python train.py --arch="fnet" --model="image classifier" --dataset="rendered landscapes of hills, water and sky" --train_examples=145000 --image_size=24 --grayscale=true --crop_scale_min=0.8 --horizontal_flip=true --color_jitter=0.1 --targets=["land", "water"] --num_classes=[7, 2] --norm="layernorm" --norm_position="pre" --activation="gelu" --mlp_ratio=3 --parallel_block=false --inner_norm=false --patch_size=[2, 2] --layers=12 --width=128 --positions="learned" --loss="cross_entropy" --init="kaiming_normal" --residual_init="none" --optimizer="adamw" --lr=0.0019 --beta1=0.9 --beta2=0.99 --eps=1e-08 --steps=40000 --batch_size=128 --epochs=35.3 --lr_schedule="wsd" --decay_fraction=0.2 --final_lr_fraction=0 --warmup_steps=8000 --weight_decay=0.04
Rows from block 3 of a small image classifier, named by matrix and row number. Rows with one number belong to one neuron. Each number is 128 + 32 x the weight over its row's rms, rounded and kept within 0 to 255. All counts start at 0.
After each neuron's rows are labels from the 100 images, of 14976, where the neuron reaches its highest value: "strongest on" is what is common among them; "colour at peak" is the nearest of a few named colours to the mean colour under the peak. Only what is clearly more common there than usual is listed. The data: rendered landscapes of hills, water and sky.
# fc1: MLP up (model.blocks.3.mlp.fc1.weight, 384x128), inputs 0-63
# fc2: MLP down (model.blocks.3.mlp.fc2.weight, 128x384, transposed), outputs 0-63

fc1.120 [109 105 138 136  58 152  71 199 188 130  87 128 181 151 111  95  88  79 106 119 150 102 108 129 156 119  96 141 161 137 220  90 136 158  99 148 162 106 127 127 165 154 153  95 174 148 164 133 127 115 127 146  96 109  80 149 105 155 143 131  75 133 141 132]
fc2.120 [ 92 155  87  84 108 129 100  82 138 139 170 108 151  92 153 180  98 126  89 120  68  62  79 117 163 113 196 157 166 128 113  70 106 147 187 124 120 192 108 134 145 117 123 120 107 150 117 147 148 140 108 123  84  88 142  63  75 125 211 159 110 129  86 139]
strongest on: night
colour at peak: black

fc1.24 [132  66  80 137  95 134 156 131 160 137 100 191 177 136 147  94 110 126 136  97 104 101 141  72  98 149  86 161  98 167 139 126 126 135 161 101 141  66 104 114 169  77  95 121 168 150  89 129 197 123 138 149 112 107 128 151 120 160 163 165  21 137 131 126]
fc2.24 [  9 119 108 131 109  98 120 181 106 164 177 118 141 170  90 171 136 185 154  93 146 131 148 163 104 151  25 144  78 142 112 141 163 119 128 138 124 136 137 187 140 141  80  68 155 119 112 112 153 144 103 169 143 109 103 178 136 140  93 156 143 203 165 137]
strongest on: overcast; clouds; purple alien crags
colour at peak: grey

fc1.378 [154 119  99  92 148  49 122 147 126 122 156 152 117 141 101 173 154 112 152 157 125 114 179  91 155 173 155  98  85 119 127 117  85 135  95 138 218 120 139 157 134 139 115 105 113  88 128 141 171 104 102 100 135  75 191 123 129 139 164 159 143 134 157 130]
fc2.378 [177 125 150  99  79 158 113 124 101 156  89 125 162  93 101 134 117 180  98 135 156 157 100 141 125 121 155 142 119  84 181  97 126 154 129 144  71 174 181 134 133  94 134 137 146 135  99 147 131 153 121 131  95 201 150  57  98 108 162  96 104 117  44 136]
strongest on: overcast; dark volcanic rock
colour at peak: grey

fc1.221 [126  95 146 181 147 103 144 149 169 196  55 160 118 158 152  79 111 146 157 157 116  97 142 138  98 125 143 119 144 138 109 135 106 126 159 123 116  91 137 101 147 127 102 130 121  94  89 148 178 100 108 139  89 135 174 153 156 154 145 117 132 132 144  68]
fc2.221 [167 179 159 157 149 172 114 107 185 127 135  96  54 105 108  96  60  60 120  69 107 104 155 113 143 157 177 139 172 139 106 145 181 155  97  88 116  89 127 154 189 140 129 108 125 153  89 131 151 114 135 136 120 149 109  82 153 111 100  71 119  70 126  85]
strongest on: sunset; green hills
colour at peak: grey

fc1.81 [148 151  62 156 116  48 124 108 161 145 101 171 132 150  95  55  50 106 173 158  98 111 135  90 135  87 131 131 120 110 142 136 135 113 149  91 149 135  73 153 126 111 114  97 123 156  91 124 168  46 111 121  67 117 140 137 134 142 150 109 111 132 149 167]
fc2.81 [170 231 130  88 164 118 109 135 118 114  76 145  81 139 118 115 136 107 147 139 123  91 208 124  92 135 114 156 172 124 143 113 159 118 120  96 140 134  83  53 145 142 160 138  86 121 182  98 123 112 133 100 103 136 155 172 215 123 121  97 157 121 142 133]
strongest on: sunset; water; sun or moon in view
colour at peak: grey

fc1.29 [127 121 106 141 165 144 190 132 133 108 123  70 159 116 169  76 100 122 118 147 181 107 117 160 137  88 118 155  40 121  82 150 133 190  59 155 137 123 127 144 142 113 114 120  80  57  93  90 152 130 126 124 171 111 106 128 154 133 186 174 118 139 133 151]
fc2.29 [ 86 123 112 139 110 173 144 114 116 149 147 135 106 129 167 169 104 214 159 147 100 149  63 130 107 122 159 102 103  92 145  86 179  97 117  81 108 152 120 123  94  75  56 108 163 147 161 174 180  91 114 198 128  69 118 119 114 151  81  81 133 123  97 151]
strongest on: clouds; overcast
colour at peak: grey

fc1.34 [149 134  46 138  92 153  91 129 193 150 133 139 143 139 109  98 134 186 161  93 152 165  77 149  82 138  94 129  76  93 125 143 147 148  85 160 165 116 112 110  93  78 124  82  55 131 130 173 155 147  90 179 178 125 128 142 137 116 143  82  99  80 102 130]
fc2.34 [ 51 104 102 106 166 132  90 110 117  80 183  88 126  72 144 143 136  80 112 149  88 211 154 187 157 120 125 112 181 113  93 109 101 148 146 147  84 188  77 159 130 135 101 158 116 114 116 146 139 110 141 162 109  75  99 146 108 112 184 142  91 194 201 138]
strongest on: night; sun or moon in view
colour at peak: black

fc1.377 [139 116 117 114  30  90 129 130 106 122 156  95 192 144 138  84 134 107 139 150 166 119  82 120  80 171  94 108 125 112 170 117 157 172  93 142 153 123 111 158 128 149 150 137 114 156 143 149 101  46 140 112 143 119  96 139 137 121 156 121  71  74 178 153]
fc2.377 [ 79 109 177  88 129 177 117  99 139 149 136  71 108 115 110  88 139  86 133 130  86  91 159 147  91  85  71 146 188 126 148 132  57 167 195 106 135 128 141 150 125 142 138 124 107 123 107 162 154  88 101 153 168 102 119 108 136 168 126 167 131  65 139 109]
strongest on: night; sun or moon in view
colour at peak: black

fc1.285 [165  84 122 108 178 101 165 130 108 124 156  77 161 181 135  72 103 114 162 148 119 133 146 163 127  92 141 166  51  93 129 144  99 145 158 140 125 177 109 132 149 111 149  97 101  56  88  66 174 115 115 117 121 106 123 123 158 143 120 147 132 150 127 106]
fc2.285 [ 86 114 119  90 129 153 179 137 138 120 130  74 133 148 117 160 112 173  96 157 150 127 132 127 133 161 144 124  90 167 180 116 107 132 177 116 108 117 174 139 131 138 100 109 106 141  94  93 145 189 101 111  69  70 118 172  80 129 146 161 175 105 102 193]
strongest on: overcast; clouds; fog
colour at peak: grey

fc1.368 [148  73  65 123 167 110 199 139 119 129  82 115 152 184  58 115  80  93 153 212 208  96 129 123 153  96 145 179 108 101 130 171 120  96 170 161 163 127 148 104 140 132 101  67 108 119 102  59 147  93 150 168 155 133 114 132 151 119 154 111 120 147 101 135]
fc2.368 [120  84 142 108 134 130 188 165 145 135 110  73 134 131 129 179  71 181  61 133 131 160 121  69 191 117 199 109  73 171 140 123  64  64 198 152  93 131 109 178 117 135 126  83 116 124 130  94 146 183 136 131  86 115 122 100 133 103 166 137 156 110  83 143]
strongest on: overcast; clouds; green hills
colour at peak: grey

fc1.357 [ 98  97 132 115 107 107 140 169 134 140  52 194  99 133 163 163 167 142 130 189 167 131  85 160 127 165 102 110  98 105  87 109 187 117  59 169 145 142 133 105  81 162 118  92 156 117 175 116 120 146 158 175 131  86  81 168 178 146 156  79  74 128 163 112]
fc2.357 [134  98 148 119  54  82 157 171 121 117 107 149 147 137 190 103 187  96 176 140 103  70 148 109 114 129 115 122 103 167 149 144 144 113  75 109 138 120 186 126  59 160 123  88 144 141 113  85  77  99 156 144  94 151 127 151 101  85 131 128 181 167 127 149]
strongest on: night; snowy peaks
colour at peak: black

fc1.326 [137  64  94 134 100 172 133  97  84 191 138 161 125 119 108 149 115 137 155 140  96  89 150 203  93 106 133 101 107  95 121 142  84 141  48 165 113  80 104 135 169 120 115  89 134 102  96  95 121  92 131 111  98 122 194 143 138 185 124 132 117  95 152 163]
fc2.326 [151  94 162  72 125 118 145 108 107 117 129 138 147 138 130 106 131 100  79 135 109 195 106 198 146 168 151 111 129  94 133 122  95 125 125  88 119 160 119 111 118 136 147  68 127 142 173 163 120 103  86 108 165  70 107  77  90 113 153 143 141 141 185 138]
strongest on: overcast
colour at peak: grey

fc1.143 [138 112 130 123 137 141 183 165 131  86 163  57 159 106 130 131 130  85 172 142 113  74 107  99  85 101  80 194 131  87 114 100 168  73 163 105 151 126 127 162 122 132 115 102 188 118 142 100 161 108 136  89 141 136  86 198  90 154 115 103 143 105 146 101]
fc2.143 [167 110 147  64 125 130 154 110 109 164  86 117  96 108 138 150 114 146  71 144 147 130  92 133 136 200 173  76 129 146 121 138 126  80 163 185 114  90 165 101 149 158 124 134 102 168 146 125 110 155 163  73 113 203  93 109 119 120 139 144 146 159  80 141]
strongest on: overcast; green hills; dark volcanic rock
colour at peak: grey

fc1.280 [126 107 140  70  88 140 151  98 165 172  61 152 152 149 137 119 161 124 154  94 131 120 134 120 147 154 113  89  97 136 106 137 122 119 165 139 187 122 129 169 147 112 140 104 170 119 138 124 138 137  93 182 132  90 123 140 117 144 150 193 134 127 149 102]
fc2.280 [ 97 146 102  93 138 112 130 164  89 135 180 159 177 118 125 187 159 124 164 100 106 163 114 153 125 110  64 149 119 134 187 139 152 120 189 211 141 152 147 135 200 109 137 119 153 192 146  90 154  64 178 120 150 138 114 160 118 153 126 125 155 180  78 112]
strongest on: clouds; overcast; dark volcanic rock
colour at peak: grey

fc1.159 [148  92 166 163  91 127 125 171 147 118 116 134 137 129  98 141 142 118 120 130 206 136 143  88 126 132 142 174 155 142 112 130 105 106  86 106 132 136 154 172 114 123  53 109  83 125 124 154 225  88  99 110  19  50 174 113 110 138 144 105 156 114 132 139]
fc2.159 [  9 177 133 152 123 136 130 116 153 140 142 126 110 161 130 122 117 159  74 192 127 123 103  95 159 162  67 112  93 104 114 121 158 122 124  84 178 137 151 205 121 128 158 163 134  77 136 139  93  91 130 196 200 114 105 192 176 133 130 115 129 110 171 104]
strongest on: night; red mesas
colour at peak: black

fc1.163 [150  99 150  99 131 124 156 153 115 130  47  78 157 129 161 165 138  83  99 178 153 125 146 124  87 181 159  80  95 145 116 113 135 140 132 138 173  63 122 181 114 105 167 150 122 128 170 100 111 127 145 132 145 119 116 152 143 116 137 183 201  96 145 132]
fc2.163 [ 84 162 118 105 163 108 126 117 122 132 132 120 186 138 158 175 137 128 155 118 107 103 151 137 108 110 117 134 139  80 158 134 119  97 152 147 126 111 140 109 178  99 120 191 114 107  85 114 126 173 131 167  72 108 160 101 136 145 134 129  45 108 101  87]
strongest on: night; desert dunes
colour at peak: black

fc1.224 [168 113 121 102 179 134 180 121 130 169 112  92 131 128 211 146 138  98 148 100 171 118 116 102 128 143 139 135  89 110  86 212 105 144 182 139 105 126 146  51  96  84  50 118 148 107 149 147 155 173 184 167 141 118 118 129 105 127 123 135 154 131 127 136]
fc2.224 [162 164 109 140  29 160  56 146 153 108 109 136 116  95  62 178  96 102 100 161 139 145 135 188 135 142  91 170 130 137 167  80 141 127 147  98 200 128 125 152 152 189 176 118  87 182 102 160  93 134 136  78 124 131 134 104 106 141 122  94 122 109 125 147]
strongest on: night
colour at peak: black

fc1.375 [135 133 154 139 133 136 160 162  86 117 106 146  95 183 136  56 115 151 189 132  86 112  96 150 128 165 136 127  80  92 101 141 152 100 122 194 157 109  95 141 105 120 164 103 148  71 121 121 169 120 119 117 138 146 139 132 143 124 184 134 140 117 144 161]
fc2.375 [ 77  78 150 161 126  96 113 161 133  44 187 104 122 126 159 113  71 178 120  72 126 125 162 146 117 125  99 149 151 116 153  94 126 129 129 150  77 118 125  63 130 145  52  91 127 154 154 123 147  82 162 109 191 134 161 238  88 111 173 148  90 126 105 207]
strongest on: overcast
colour at peak: grey